A small contrastive audio-text model, trained from scratch: text encoder layers 8.
Rows from block 10 of the audio encoder, named by matrix and row number. Rows with one number belong to one channel. Each number is 128 + 24 x the weight over its row's rms, rounded and kept within 0 to 255. All counts start at 0. After the name is the row's rms in percent of the matrix's.
# convs1: first pointwise conv (encoder.blocks.10.convs.1.weight, 288x288x1), inputs 0-95
# convs3: second pointwise conv (encoder.blocks.10.convs.3.weight, 288x288x1, transposed), outputs 0-95
convs1.28 099 [132 255 128 146 128 108 150 141 131 124 154 137 118 149 121 150 182 111  77 134 125 152 121 103 147 174 116 143 114  84 119 120 134 149 163  95  50 162 133 147 123 126 131 132 119 117 120 108 141  96 129 146 119 104 142 142 124 136 106 130 132 159 171 137 111 142 119 174 101  79 123 149 154  62 111 104 136 139 101  94 111 133 131 135 107 114 129 135 139 111 149 108 122 119 122 114]
convs1.29 101 [129 133 131 127 103 131 129 125 116 124 140  88 165 141 161 131 125  48  74 138 129 159 128  93 140 131 112 134 135 103 146 135 129 135 197 128 138 134 131 168 136 133 146 102 113 144 111 155 102  92 153 131 159 126 196 105 118 151 136 127 122 146 136 140 141 180 151 152 102 115 135 127 131 115  99 143 107 139 122  40 124 110 122 132 129 105 110 119 143 106 116 146 149 135 143 114]
convs1.30 092 [129 120 123 156 119 147 130 136 154 135 118 142 148 133 130 156 132 134 121  92 125 111 105 138 141 136 135 119 132 114  98 115  79 164 119 133 138 144 137 136  99 143 102 155 103 130 103 110 109 194 146 125 161 110 141 138 120 118 138 113 178 125 110 172 144 139 117 109 124 145 145 143 165 144 110 134 140 142 141 142 139  94 148 119 143 123 159  97 121 160 163 151 157 156 144 125]
convs1.31 098 [113 164 143 148 125 151 159 153 143 162 140 123 115 120 125 162 134 129 117 103 129 135 126 114 106 105 148 121 122  60 121 117 104 128 184 101 149 148 147 136 150 138 158 187 140 116 136 146 142  98 119 124 128 129 150 172 117 116  77 140 131 120 147 127 146 113 139 109 100  73 109  59 159 113 147 151 115 137 151  97 145 149 131 129 124 169 144 140 137 123 158 122 128 119 122 150]
convs1.32 093 [125 124 161 103 135 134 116 105 148 149 108 118 129 133 133 131 114 115 210 116 104 101 159 168 145 143 115 122 114 114 117 117 116 102  77 118 154 134 125 111 128 164 137  92 151 100 101 152 116 121 124 122  92  72  76  82 185 125 128 125 163 133  68  97  97 121 131 121 117 177  96 131 108 147 160 132  90 126 148 120 114 123 104 132 144 101 152 139 138  92  99 142  80 159 141 140]
convs1.33 104 [128 128 143 111 125  89 136 128 162 129 125 128 135 131 104  97 136 135 132 130 114 140 141 141 154 161  87 115 107 138 105 111 126 115  75 126 133 143 126 162 136 175 146 112 168 131 133  94 121 126 101 118 147 126 127 137 171 173  72 153 139 138 110 139 100 148 118 133  83 121 128 127 116 105 212 148 120 103 149 135 109 133 119 124 156 109 130 118 167 146 122 117 118 121 153 160]
convs1.34 097 [115 136 124 151 116 162 134 130 124  68  77 146 178  93 120 125 150  87  72 120 148 123 155 154 114 161 165 113 114 133 167 113  89  96  94 126 118 107 145 136 101 128 126  71 117 143 123 127 118  76 136 112 135 133 118 125 194  79  75 148 134 146 183 134 155 150 136  93 138 141 159 111 124 102 146 170 102 122 145  93 152 135 137 117 137 125 156 103 138  95 143 133 103 137 136 125]
convs1.35 103 [128 156 163 126 117  81 104 147 122 114 129 138  99 134  93 128 124 111 131 116 127 112 136 117 134 113 109 122  80 122 110 145 158 128  85 109 123 150  92  92 131 122 119  89 141 126 134 147 151 108 118 149 125 130  99 161 111 152 168 134  81 125 110 132  80 181 151 111 102 178 138 116  93 121  92  47 161  85 130 117 144 184  56 124 130 104 125 115 147 152  98 105 123 141 141 144]
convs1.36 095 [128 132 159 156 121 143  98 126 125 101 106 130  73 117 157 101 125 141 155 142 120 125 131 116  86  81 107 160 125 135 138 118 127 124 147 113 166 132 172  92  98 109 134 145 136 132 148 104 139 158 169 109  83 146 171 126 179 112 117 117 129 124 149  92  98 158 100 172 176 140 121 152 114 118 151 133  98 134 119 156 143 201 139  86 105 121 168 118 146 127 120 107 128 104 115  99]
convs1.37 090 [154 147 137 108 135 103 115 114  98 103 131 156 115 152 100 120 158 132  99 103  73 105 167 102 148 137 186 152 104 147 123 115 108 143 119 130  89 149 136  87 180 128 135  81 150 147  65 151 118 119 140 174 160 120 148 149 138 153 136 143 124 108 113 119  88  93 105 141 110 137 146 154 117 128 138 123 127 114 164 138 102 134 116 110 120 134 129 156 128 131 146 141 107 101 158 179]
convs1.38 108 [140  85 128 107 103 123 113 126 133 128 106 141 104 105 150 103  63 136 137  99 127 168 153 130 130 110 120 119 144 146  92 110 150  88  85 175 139 132 118 141  98 126 151 195  94 122  67 122 134 172 166 118 141 119 124  92 156 127  95 193 157  74 120 159 157 100 160 124 156 143 108 121 137 158 133 114 109 131 154 190 145 127 114 121 132 166 127 116 139 118 132 143 106 128 173 114]
convs1.39 089 [144 138 111 136 131 156 132 125 127 137 117 128 147 146 100 144 101 114 152 161 128 146 133 145 160 165 122 173  94 116 101 120 117 165  39 123 132 136  93 129 124 134 112 126 141 102 113 144 130 119  99 116 163 133  62 124 174 162  93 179  91 128 129 125 111 131 131 123 132 132 112 158 120 145 160 108 120 136 147 113 107 175 113 117 113 127 123 124 119 152 126 131 161 131 140 149]
convs1.40 103 [106 102 116 126 146 132 109 123 143 152 107 153 110  86 111 118 111 108 153 151 135  87 124 101 128  99 125 175 140 165 110 125 132  92 104 138 125 168 116 103 123 141  77 136 145 108 139 138 155 148 122 124 130 127  92 148 184 130 129 112 153 117  55 157 141  93 149 136 138 131  95 159  93 189 186  81 110 117 138 152 149 115  87 141 131 159 114  97 106 124 120  93 138 135 141 156]
convs1.41 105 [120  66 116 124 116  99 121 108 142 148 130 123 139 144 111 163 170  93 127  91 104 117 128 149 166 131 135 112 107 110  70 125 134 122 114 174  71 121 122 138 118 116 109 140 116 124 136 128 144 132 130 129 124 118 160 137 119 103 102  91 122 139 104 157 110 126 119 161  96 112 128 112 129 133 143 140  73 113 114 125 155 146 116  93 169 103 135 111 100 107 122 118 122 146 134 184]
convs1.42 103 [148  93 122 128 103 146 151 126 113 158 112 120 130 111 145 138 112 113  78 107  96 129 137 126 139 132 131  92 136 148 137 128 131 105  87 137 114 120 171 147 112  95 148  62 151  84 150 154  71 148 108 168 108 138 104 185 172 134  85  97 119 134 113 136 101 182 168 151 115 152 137 153 112 126 109 139  79 149 128 131 133 112 135 120 140 109 132 121 110 127 142 129 139  91 147 183]
convs1.43 106 [144 116 124 166 134 135 133 122 143 112 120 120 120 152 146 133 118 117 133 120 104 141 106  89 137 114 141 137  73  78 115 142 124 157 148 127 170 153 137 121 113 103 119 119  97 141 134 143 102 212 148 124 146 102 124 107 146 121 131 151 131 117 123 112 117 106 130 128 141 111 149 129 142 119  71 127 121 155 194  99 140 118 141 113 106 124 117 103  95 127 148 106 125 122 129 142]
convs1.44 103 [134  68 141 115 128 140  88 122 123 121 155 152  90 175 139 135 146 151 129  88 143 127 178 168 149 132 120 111 106 144 116  89 140  91 121 157 122 138 127  91 112 128 134 149 109 130 138 115 167 152 127 127 124 126 134 137 114 105 126 122 138 116 108 102 170 105 158 131 132 129 115 110 138 139 151  93  69 136 102 137 133 156 122 115 135 112 145 118 114 122 134 144  93 119 141 146]
convs1.45 105 [122 118 125 170 128 132 127 162 157 125 106 162 135 142 167 143 117 160 106 118  84 155 126 152 133 154  79 164 139  91 102 156 151 106 139 153 111 181 131  98  93 140 119 129 114 109 171 145 108 138 123 141  94 152 119 116 131 117 143 130 123 131  94 156  91 169 144 121 180 146 129 107 140 141 126 116 119 114 100 146 102 159 139 144 107 110  97  93 138  96 142 128 126 175 121 184]
convs1.46 107 [100  95 105 157  79 132 133 130 138 139 122 172 132 138 129 135  95 104 150 108  81 153 135 168 160 153 106 140 128  76 136 140 114 148  69  94 189 106  80  84 119 124 103 113  88 134 166 134 149 147 121 112 137 154 152 113 132  94 138 134 142 149  88 139  86 160 129 104 127 139 147 164 142  61 161 119 123 165 168 127 124 167 120  91 120 122 119 142 122 114 120 101 155 126 131 163]
convs1.47 103 [121 104 129 142 122 106 112 133 161 148 144 119 159 122 125  89  98 144 163  95  85 130 127 140 137  82 100 107 162 108  86 141 149  95 179 134 173 112 153 162 115 127 147 119 156  91 116 113  77 147 114 137 115 151 140 131 122 118 115 147 149 187 127 157 131 102 125 138 106 109 147 159 113 145 172 136 120 117 133 127 148 126 142 157 112 143 166 124 114  99 126 100 126 152 104 175]
convs1.48 104 [111 142  54 115 120 131 114 113 165 113 147 131 154  99 138 116 172 165 148  57  94 125 148 122 101 146 148  84 130 129  94 144 109 130 156 134 132 147 122  99 125 129 162 128 139 147 110  99 160 124 125 107 136 133  92 110 103 109 156 104 108 163  75 136 125 138 136 131 136 170 112 112 111 155 133 208 117 134  70 136 117 163 132 118 122 124 102 107 139  84 106 153 116 119  70 190]
convs1.49 096 [ 63 135 106 123 101 122 130 132 129 134 133  94 157 100 176 161 140  80 153 128 108 181  82 109 149 100 108 101 122  75 139  88 117 122 122  94 155 105 137 133 155 124 150 115 141 114 135 122  80 127 126 127  99 148 138 135 174 137 100 163 160 130 120 139 136 161 131 162 141 109 131 140 148  94 132 136  95 113 170 128 104 152 131 185 103 142 149 136  81 146 140 139 139 127  96  83]
convs1.50 105 [103 159  89 133 104 135 151 129 133 144 136 151 152 122 106 148 110 127 129 106 114 151 137 109 101 149 100 128 133  69 138  35 123 115 108 126 137  90 144 160 155 163  89 126 132  95 124 110  96 110 111 168 154 131  91 108 132 129 106 140 148 143  90 137 148 112 162 135 105 147 134 140 102 156 161 152 116  91 103  98 109 126 126 172 149 143 156 115 137 121 113 153  85  97 102 106]
convs1.51 086 [137 148 102 136 122 165 110 142 131 167 120 158 116 150 110 109 115 149  97 132 146 158 132 115 157 137 177 161  60 112 137 145 140  75 135 117  71 142 114 138 109  97 127 108 134 101 108  61 153 121 144 111 148 122  73 152  60 163 133 162 167 109 121  92  99 141 150  82 115 107 115 127 143 123 171 143 133 157 116 170 146 149 115 137 154 139 133 109 118 133 132 141 133 128 129 130]
convs1.52 093 [120 109 131 145 129 149 140 134 159 142 127 122 120 136 154 108 105 159 159 103 128 106 127  93 115  40 117  88 147 152  75 161  92 140 146 144 146 115 103 133 140 117 145 125 142 151 107 159 179 174 134 151 122 110 130 133 136 106 122 163  82 155 122  98 129  98  86 137 126 155 129 150 112 153 122 126 113 121 153 184 125 121 131 109  79 157  95 116 142 171 106 149 159 123  87 136]
convs1.53 105 [118 223 135 155  95 146 103 114 125 156 102 108  78 118 138 113 126 138 109  97 133 129 161 126 146 141 130 124  99 123 131 106 104 154  98 129 109 108 102 125 137 114 118 148 116 116 105 144 137 117 148 103 132 107 143 118 174 114 124 165 134  97 163 154 131  40 118 107 119 136 129 158 139 144 124 123  95 141 164 128 130 111 128 122 125 123 145  68 129 134 109 137 148  63 120  88]
convs1.54 098 [121 114 106 151  90 135 136 117 142 169 137 142 160 122 147 108  86 130  86  85 127 108 135 146 159 116  37 127 124 110 151  89 133 131 147 134 162 153  87 130 148 117 122 102 114 122 104 140 121 133 129  95 128  88 122 133 123 136 127 132 128  83 121 156 157  70 141  76 140 119 128  96 117 176 143 151 104 127 138 121 145 164 154 135 145 145 167  94  95 129 142 116 132 123 106 158]
convs1.55 093 [147 119 103 126 114 160 146 154 125 143 124 132 127 116 134  84 112 131 143 102 142 157 130 117 157 146 118 104 112 138 103 109 106  92 105 147 176 149 157 102 133 114  80 119 128 140 109 126 138 135 108 133 150 125 123 154 125 160 129 145 146 127 139  90  98  99 142 124 135  86 166 190 130 134 147 133 135 159 119 140 119 104 138 107 162 110 100  77 113 151 128 160 104 131 108 148]
convs1.56 093 [ 86 142 104 103 101 138 113 117 140 134 109 129 102 127 124 106 129 106 132 123  61 159 134 124 141 119 179 151 108 129 111 105 130 105 186 138 136 129 131  72 122 124 110  46 151 119 126 150 141 120 131 132  95  95  90 121 137 123 125 106  64 126  73 128 100 147 165 106 103 116 125 140  83 143 164  79 114 119 124  87 127 109 111 113 130 124 155 146 129  93  85 123 132 155 127 207]
convs1.57 106 [ 71 125 124 112 124 111 142 161 146 177 131 162 145 113 136 131 141 127  95 116 152 108 135 128  70  99 102 114 192 130 125 111 110 116 169 118 103 133 131 144 109 133 144 146 122 143 123 153 106 152  90 131 124 171 119 138 131  93 109 104 150 158 140 178 135 100 140  86 115 126 117 125  94 147 120 134 106 127 140 138 124 125 138 169 106 124 117 163 158 119 127 113 129 146 118 135]
convs1.58 101 [109 128 114 146 163  86 117 101 130 115 108 112 142 104 137 123 116  96 107 118 130  87 159 124 106 116 125 128  69 174 127 213  91 141 148 145 101 112 103 119 122 122 101  81 109 118 164 135 129 132 142 123 116 136 138 113 168 149 168 100 107 104 107 144 139 141  98 110 101 157 116 107 142 139 136 125 107  93  64 134 152 136 138 141 120 137  93 173 112  99 145 145 119 132 163 165]
convs1.59 094 [100 134  82 131 114 112 183 129 140 152 116 164 134 128 151 137 132 137 146 141 126 123 125 119 145 105 125 149 138 137  81 130 127 119  97 131 153 148  80 115 103 122 127  95 121 136 107 148 110 130 102  98 140 185 136 139 155 109 108  97 108 144 121 117 117  85 119  81 119 145 124 143 155 112 109  85 119 133 182  95 164 143 141 136 114 156 117  98 126 134 151 121 145 175 142 149]
convs1.60 099 [119 175 131 105 101 137 118 150 130 125  98 143 133 125 137 123 144 143 142 108 128 111 165 108 140 115 133 125  90 118  99 125 151  94 178 105 148 130 113 119 121 130 129 127 127 119 134 127 184 135 159 143 109 151 109 133 113  94 127 185 115 153 144 132  78 123 124 123 123  84  87 122 137  92 159 125  91 114 138 117 123 104  89 119 120 135  91 107 118 112  95 138 119 128 127 151]
convs1.61 118 [137  31 135 123 133 138 132 148 143 142 121 117 114 122 128 169 149 131 161 117  96 167 158 148 117 125 120 120 160 138  69 160 139 104  67 153 124 126 168 147  67 153 167 113 172  70 143 121  94 185 106 139 122 139 169 150 156  75  86 114 131 128  78 138  91 171 127 117 136 126 128 192 134 104 121 141 102 141  98 142 119 147 139 148 135  87 131 128 138 132 110 135 132  98  88 142]
convs1.62 113 [113 194 100 150 109 120 140 138 121 131 106 116 138 189 108 177 151 115  85 120 120 137 122 160 122 148 114 149 114  73  95 107 145 166 107  84 119 111 122 144 107 145 135 169 125 164 128 141 122 148 168 128 122 116 197 118 171 130 140 119 135 117 143 147 102 129 152 136 142 109 116  99  98  65 119 172 133 116 154 107 102 124 157 153 134 130 101 130 135 133 133 125 135 116 141 105]
convs1.63 085 [117  99  78 146 154 149  95 120 181 115 139 158 134 129 127 153 104 144 106 107 125 129 115 136 128 125 156  51  88  87 117 140 106 123  84 127 180 139 138 127 141 124 174  69 108 125 159 146 161 170 137 180 115 117 131 146 159  97 113 113 101 148 118  81 125 164 131 121 156 118 120 165 127 121 101 157 101 133 148 145 125 145 143 145 144 149 101 109 124 134 151 136 105 127 109 128]
convs3.28 108 [156 146 154 137 133 177  90 153 130 154  91 133 129 113 137 121 112  90 107 118 152 121 198 163 124 124 117 122 137 127 140 143 140 136 116 124 141 142 125 149 146 164 137 171 138 132 136 141 165  73 108 123  89 141 106 118 138  44 111 138 129 154 163 151 108 123 110 151 169 145 117 122 148 134 134  96 121 152 111 157 142 120 132 156 140 137 122 112 129 165 143 174 202 125 108 131]
convs3.29 096 [142 180 163 146 128 129 105 180 168 144 141 153 183 132 140 135 146 141 141 136 169 124 165 179 149 138 146 124 111 163 135 147 150 159 138 147 173 118 150 127 153 150 138 185 133 117 160 137 123  91 154 126 145 140 179 114 122 102  85 131 110 140 148 159 109 130  80 191 137 162 133 184 108 141 105 103 142 131 145 101 126 118 127 149 141 156 129 141 131 133 140 115 146 137 102  93]
convs3.30 079 [ 97 122 108 113 156 111 133 145 138 118 155 124  96 124 124 133 108 148  92 157 131 126 141 182  97 127 148 205 138 143 120 135 123 145 141  85 118  77 164 107 153  96 120 186 132  83 121  90 140 119 145 143 105 126 135  93 119  94 133 102 160 149 118 108 109 180 129 111 115 155 102 157 159 118 188 127  97  88 132 133 149 139 117 135  78 132 143 154 123 142 117  97 120 140 125 127]
convs3.31 086 [113  90 140 145 138 144 113 117 143 135 100 119 164 178 111 140 126 145 123 119 168 156 117 123 111 127 144 101 177 172 144 133 116 112 115 132 145 122 139 136 119 135  80  70 132 135  84 114 136 114 104 127 126 137  68 117 151 110 175  97 163 123 112 186 124 118 110 138 133 163 166 122 103 133 112 114 119 106 101 147 157  98 122 150 109 127 136 138 142 106 146  97 161 163 109 157]
convs3.32 091 [171  98 140 129 116 135  76 142 154 115 130 138  90 112 100 118 139 151  87 145 113  87  96 152 165  79 180 142 113  80 154 132 143 123 118 140 134  85 139 142 136  82 132 127 141 165 165 134 145 104 116 137 121 124 127 130 151 161 129 126 170 178 155 166 136 127  82 121 101  95 109 129 122 119 124  92 119 132 115  87 128 175 127 140 128  86 173 131 117 152 155  95 114 149 150 201]
convs3.33 110 [140 130 121 157 121 164 161 130 138 139 112 132 106 145  79 124 121  68 107 117 126 166 149 122  99 159  84 133 165 159 114 168 143 137 116 123 115 115  90 139 148 119  82 155 111  97 155 130 113 126 140 136 172  95 121 118 127 105 149 115 112  51 138 133 149 132 163 128 116 149 116  98 174 136 127 146 167 118 129 123 102 157 144  98 120 153 116  96 157 122 130 112 114  99 140 140]
convs3.34 100 [ 83  99 122 116 146 154 140 112 141  46 112 131  95 140 102  57 157 121 122  92 119 102 123 132 119 164 125 108 100 150 156 114 166 144 111 140 148 137 127  81 154  83 135 138 128 106 168 155 112 135 112 112 129 135  88 110 139 147 122 166 173 149 128 131 136 116 144 166 117 113 125 103 106 113 101 126 135 113 140 167 129 114 120 105 123 115 110 105 137 130 143 100 139 150 134 103]
convs3.35 110 [199 156 112 126 150 112 117 147 169 152 117 148 130 129  81 160 126 135 142 194 128 109 100 120 164 146 116 172 138  98 135 115 109 122  98 138 134 102 115 122 142 119 120 153  87 161 119 124 143 155 102 147 161 161 126 127 113 128 148 119 120 152 114 143 159 161 129 129 154 154 154 139 115 112 162 131 129 192 103 143 145 126 137 123 153 155 193 148 129 163 104 118 157 124 136 175]
convs3.36 094 [130 107 142 123  94  89 158 167 121 130 128 127 120 153 153 134 113 128 139 129  40 112  86 139 127 174 143 140 149 157  90 161 126 141  63 151 123 149 110 126 109 122 116 108 108 103 149  84 165 116 120 147  90 142  80 124 109 164 130 123 132 151 165 166 127 123 147 148 106 147 102  95 129 116 117 130 138  94 134 184 144 128 120 131 112 119 138 110 140 165 169 110  87 107 166 150]
convs3.37 090 [119 155 139 129 120 140 123 124 100 121 106 139 161 154 148 148 106 141 130 134 134 147 113 124 157 158 115  85 123  96  82 149 130  94 102  99 142  99 168 137 103 124 117 114 119 121 114 148 142  74 159  94 137 123 139  94 115  89 128 100 107 158 162 167  96 117 108 130 123 150 169 122 136 128 167  77 138 113  84 148 132 141 117 153 118 151 121 111 140 116 147 127 131 113 148 115]
convs3.38 110 [103 101 130  89  85  71 134 104 103 113 136 103 123 104 160  97 117 114 132 117 127 141 129 139  85 143 158 139  94 106  98 128 124 114 150 145 118 103 128  73  97 109 145 169 135 164 115  73 153 159 171 130 131 142 123 144 110 178 145 109 185 177 113 113 138 126 112 145 110  82 120 118  85 140 143 111 119 166 143 123 114 140 101 169 117 128 133 128 129 134 140  88 141 150 121 113]
convs3.39 092 [ 71 135 168 118 123 133 134  77 114 133 141 128 156 115 171 110 111 171 132 114 100 104 121 122 133  76 141 138 104 129 150  81 140 124 136  97  84 132 115 119  93 104 176  97 184 135 120 117 145 121 129 134 118 106  94  73 149 136 126 128 149 183 128 126 126  96 137 114 118 122 114 144 124 106 140 114 132 136  92 179 134 104 124 176 130 130 145 147  71 133 146 135 118 134 106  93]
convs3.40 099 [126  92 142 167 121 151 117 121 135 139 159 122 116  77 126 125 138 163 130 108 137 154 132 110 102 157  86 106 143 123 113 149 127  98 144 130 125 132 122 157 146 160 136  96 155 136  82 109 149 120 168 111 105 118  69 136 116 127 170 109 114 138 104 138 153 124 126  90  93 116  92 115 100 147  88  86 186 152 130 125 144 127 142 154 132 146 112 173 151  97  94 114 113  93 126  77]
convs3.41 109 [159 100 180 164  46 131 145 123 125  93  83 107 147  64  82 128  93 112  72 136 104  86  80 163 164 123 100 169 139 103 159 135 117 116 140 166 170 124 111 126 114 101 143 106 146 136 126 145 132 156 135 107 140 135 150 140 122 104 126 108 117 102 151  98 159  91 115 141 108  70 135 129 137 104 158 119  88 196  97  44 183  99 109 150  96 107 133 124 148 103 100 140 194 164  84 113]
convs3.42 104 [149 158 139 154 130 157 113 127 122 164 114  83 115 148 161 131 123 106 125 121  89 160 112  97 121 121 111 148 176 152 107 134 123 131 125 115 123 150 124 133 123 136 111 122 111 116 111 103 105 107 138 105 130 128 147 134 119 119 113 134 132 100 111 166 134 142  42 105 108 100 146 130 107 151  66  96 131 122 139 140 133 107 164  83  90 133 114  86 117 124  89 130 152  92 141 113]
convs3.43 112 [135 140 116 165 141 101 114 130 148 141 108 121 118 128  81 119 141  98 139 121 105  70 126 123 107 139 120 107  75  97 107  68 110 108  85 113 106  81 138  95 110 129 152  99 115 147 106 113 153 117  98 111 105 165 137 117 143 122 121 122 128 134  84 132 130 124 142 136 117 116 114 136  88 112 126 131 115 154  91 127 115 103 113 135 132 136 143 128 102 104 128  96 154 129 113 104]
convs3.44 106 [132 120 132 149  99 141 138 116 165  98 105 126  96  93 152 124 119 152  88  93 123 152  83 143 128 134 145 165 122 117 114 157 118 126 123 132 125  98 110 115 103 109 110 143 171 132  78  81 201 195 129 127 136 124 127 143 121 120 149 154 137 143 144 105 160 135 115 135 116  90 160  94 112 111 169 175  98 173 101  85 128 113  94 214 110 107 131 132 157 150 119 148 163 134  81 137]
convs3.45 108 [153 152 106 100 158 147  55 152 150 137 157 164 118 174 123 113 164 108 176 132 139 157 125 172 106 158 102  94 135 117 122 100 150 111 125 162 155 100 133 154 146 114 196  64 126 157  96 146  85 136  88 122 114 160 117 107 160 139 140 135 147 116  62 103 134 100  89 106 123  88 124 139 139 130  78 132 139 134 143 106 115 135 160 106 111 140 119 135 108 103 127  91 132 104  95 124]
convs3.46 108 [119  71 142 125 130  73 129  92 135 127 132 135 119  85 131 105 152 139 173 125 135 117 125  91 143 181 145 144  86  85 137 115 169 151 134 181 113 142 127 118 107 134 122 119 130 158 124 115 151 202 153 158 137 117 118 160 129 136 105 149 147 116 151 113 147 123 112 117 102  81 162 112 104 173 167 112 103 133 140 121  85 105 125 116 151 159 137 148 129 132 114 143 144 132 117 141]
convs3.47 112 [123 148 103 136 128 153 144  96 147 151 141 121 174 129 172 134 136 134 108  89  95 145 122 112  98 161 129 145 161 137  72 125 105  97 148 131  88 124 121 165 117 133  97 145 142 150  79 123 114 152 105 158 146 132 134 163 129  96 121 131  76 137 141 141 141 100 149 130 115 118 147 122 146  96 151 173 205 141 151 123 108 134 168 131 117 125 124 123 121 145 114 160 121 108 137 100]
convs3.48 105 [125 126  92 117 140 110 140 102 158 140 147 123 103 112 177  90 169 134 133 103 113 150 140  70  67 128 138  74 106 161 101  89 127 120 130 133 105 133 161 119 115 124 158 118 147 190 120  80 124 105  88 183  94 157  88 100 146 130 129 144 129  82 131 156  70 128  86 121 150 136 154 115 118 126  92 148 163 111 124 112 124 153 162 144 145 126 122 140 116 102 190  91 120 133 113 124]
convs3.49 090 [111 150 130  96 152 143 111 117 162 122 124  95 141 165 134 131 166 140 165 161 120 108 134 134 126  92 129 133 100 124 157 132  96 114 141 110 122 168 162 102 110 172 183 110 119 112 132 149  76 138 112 123 142 133 138 114  96 164 151 178 137 132 136 173 124 106  96  87 173 142 149 138 119 134 127 134 167 121 102 154 136 141 120 163 151 101 144 179 103 100 133 160 141 106 160 136]
convs3.50 098 [ 84 142 170 125 121 104 140 117 129 100  98 109  94 127 129 128 121 145 127  92 127 117 116 158 123 127 125 130 124 134 128 171 149 122 124 138 116 140 106 126 102 135 127 129 138 127 126 148 136 133 180 110 138 154 134 132  99 180 124  96 159 136 156 144  96 139 134  93 138 149 138 129  94 147 171 107 131 145 196 183 135 129 127 146  52  76  82  96 128 126 108 126 141 129 183 116]
convs3.51 079 [104 143 121 127 145 153 139 165 114 133 142 131 191 135  77 116 122 124 138 122 140 120 124 141  92 108 120 135  49 118 101 119 111 120 160  99 120 101 124 149  94 145 149  84  81 114 123 153 120 123 134 150 112 153 126 125 131 155 122 109  74 132 130 132 153  84 156 125  88 112 180 129 104  52 131 158 120 139 114 111 118 111 156 133 151 154 138 162 144 130  91 136 125  95 118  86]
convs3.52 092 [133 120 132 135 154 126 143 115 102 120 184 138 139 118 140 147 168 155 128 174 116 138 114 158 154 102 100 121 159 129 147 153 153  89 144 131 163 134 119 124 129 165 127 141 111 132 144 115 154 136 145 127 159 125 166 143 137 152 100 130 139 154 141 147 113 150 137 122 141 174 161 133 107 124 147 114 150 158 129 113 128 132 123  99 135 120 135 180 190 135 108 157 112 161 147 130]
convs3.53 109 [105 191 124 116 176 129 117 144 130 167 143 126 129 138 161 143 125 101 106 135 126 133 134 146 104 109 131 147 152 145 113  87 149 117 167 139 129 107 127 140 165 116 117 159 121 136 116 104  86 150 147 121 158 134 221 173 127 114 129 142 144  94 143 117 121  96 111 158 121 141 107 183 110 126 140 111 146 108 130 113 118 113 128 147  90 166 135 124 123 122 181 161 105  87 115  99]
convs3.54 091 [130 157 114 137 122 134 131 112  92 146 120  92 126 120 126 113 143 103 113 145 134 119 107 135 106 119 169 152 106 167 132 134  92 103 170 160  96 144  99 118 140 112 143  84 124 152 129  79  71  98  69 127 129 106 165 160 112 129 119 121 153 136 140 117 137 103 130 138 151  96 128 125 150 125 125 139 132 179 120  98 116 135 157 144 165 115 165 120 133 149 163 114 102 136  99 122]
convs3.55 101 [133 112 140  96 143 123 109 126 155 147 112 112 160  98 133 133 127 116 149 121 118 103  96 123 119 178 183 124  64 131 128 146 101 146 106 145 130 168 124 102 124 165 192 113 107 139 127 120  96 115 149 132 105 154  84 132  97 172 124 115 110 150 139 125 107 120  91 131 151  98 113 158 116  91 126  95 126 152  86 133 167 100 103 108 167  92 109 145 136  88  94 109 135 152 143 130]
convs3.56 095 [135 144 121 121 157 137 171 132 106 155 157 102 187 128  98 115 116 101 126 186 149  89  82 118 148 111  66 141 140 101 142 156 174 131 152 133 135 141 131 142 129 119 106 110 111 136 149 126 115 141 167 121 149 115 175 101 135 129  93  94 127 124 116 143 149 102 132 114 120 147  77 176 136 122 131 141 122 126 106 171 141 112 167 125 151 149 129 125 119 172 119 129 123 102  97 187]
convs3.57 114 [127 122 131 129 166 112 137 116  88 143 161  75 217 109 134 128 122 145 135 117 122 110 120 182 135 119  96 140 134 110 154 104 163 120 111 169  92 163 158 104 136 102 141 118 168 152  97 122 122 124 113 132 129 132 131  75 130 138 121 101 135 118 137 130 124  95 122 132 141 115 103 139 121 118 131 130 112 123  95 139 150  78 148 146 165  92 123 154  92 131 135 133 107 167 152 128]
convs3.58 089 [145 151 151 119 179 153 114 173 139 171 127  83 116 151 138 103 203 122 141 127 123 123 131 163 107 118 200  91 164 158 156 120 148 110 105 139 149 176 182 162 139 132 118 126 134 132 140 139 136 131 151 162 118 116 116  55 143 143 143 147 156 134 154 159 113 158 152 172 169 167 124 139 151 171 141 127 145 137  92 173 120 174 147 136 173 151  92 117 122 121 134 157 143 132 114 130]
convs3.59 083 [110 128  86  98 165 110 112 146 115 124 115 136 149 107 118 124 133 147 122 147 144  92 118 117 133 124 100 143 135 114 126 149 132 107 111 139 153 114 128 154 109 106 124 121 143  91 128 113 147  88  90 149 142  99 128  76 110 114 133 119 100 174 152 147 146 156  94  90 156 179 132 135 140  90 161  76  89 122  85 139 115 100 121 149 136 131 147 106 109 155 134 142 147 130 148 105]
convs3.60 113 [127 132 106 123 134 179 110 127 143 163 147 133  80 146 130 168 130 136 112 133  53 170 155 124  95 132 105 120 142 167 115 153 106  94  89  93 113 123 135 130 131 134 168  88 137 111 137 101  95 110 109 158 155 135 144 136 181 127  90  98 141 115 112 151 126 106 111  67 138 101 140  98 163 135  64 123 160 123 197 100 108 142 148  81 150 124 114 127 129  82 124 123 140 124 131 119]
convs3.61 132 [149 144 148 170 114 153 143 100 134 113 128 123 129 130 158 128 103 115 102 129 114 113 105 114 157 135 104 124 131 164 103 151 162 127  88 103 142 116 125 121 136 139 126 113 133  79 126  39 132  98 110 103 104 100 163 155 121 134 135 139 121 153 117 141  91 105 132 105 115 159 156 110  93 151  79 136 115 102 167 148  90 109 128 109  87 115 110  97 133 149 121 135 130 121 147 143]
convs3.62 116 [133 152 164 137 107 201 149 165 125 174 111 141 167 124 160 161 105 108 118 129  83 145 142 144 169 115 120 130 166 137 134 177  99 100 144 155 157  98 179 141 174 167 116 139 128 119 176 118 143  36 113 140 149 109 130 105 176 125 134 126 124 107 128 162  95 159 133 120 154 146 131 142 111 127 108  94 142 117 129 135 183 110 131 134 115 121 126 115 151 127 125 122 174 130 127 139]
convs3.63 098 [171 175 180 114 130 181 143 108 111 145 140 104 126 138 102 160 113 124 130 111 119 113 120 177 179 115 129 151 125 113 129 188 129 113 142 104 133 155  91 156 158 151 152 104 121 143 126 142 140 128 136 114 173  78 134 136  98 109 129 122 172 132 103 116 190 139 136  98 117 115 134 134 139 124 120 120 124 122 154 121 141 117 145 138 113 126 133 123 160 167 125 142 111 139 145 159]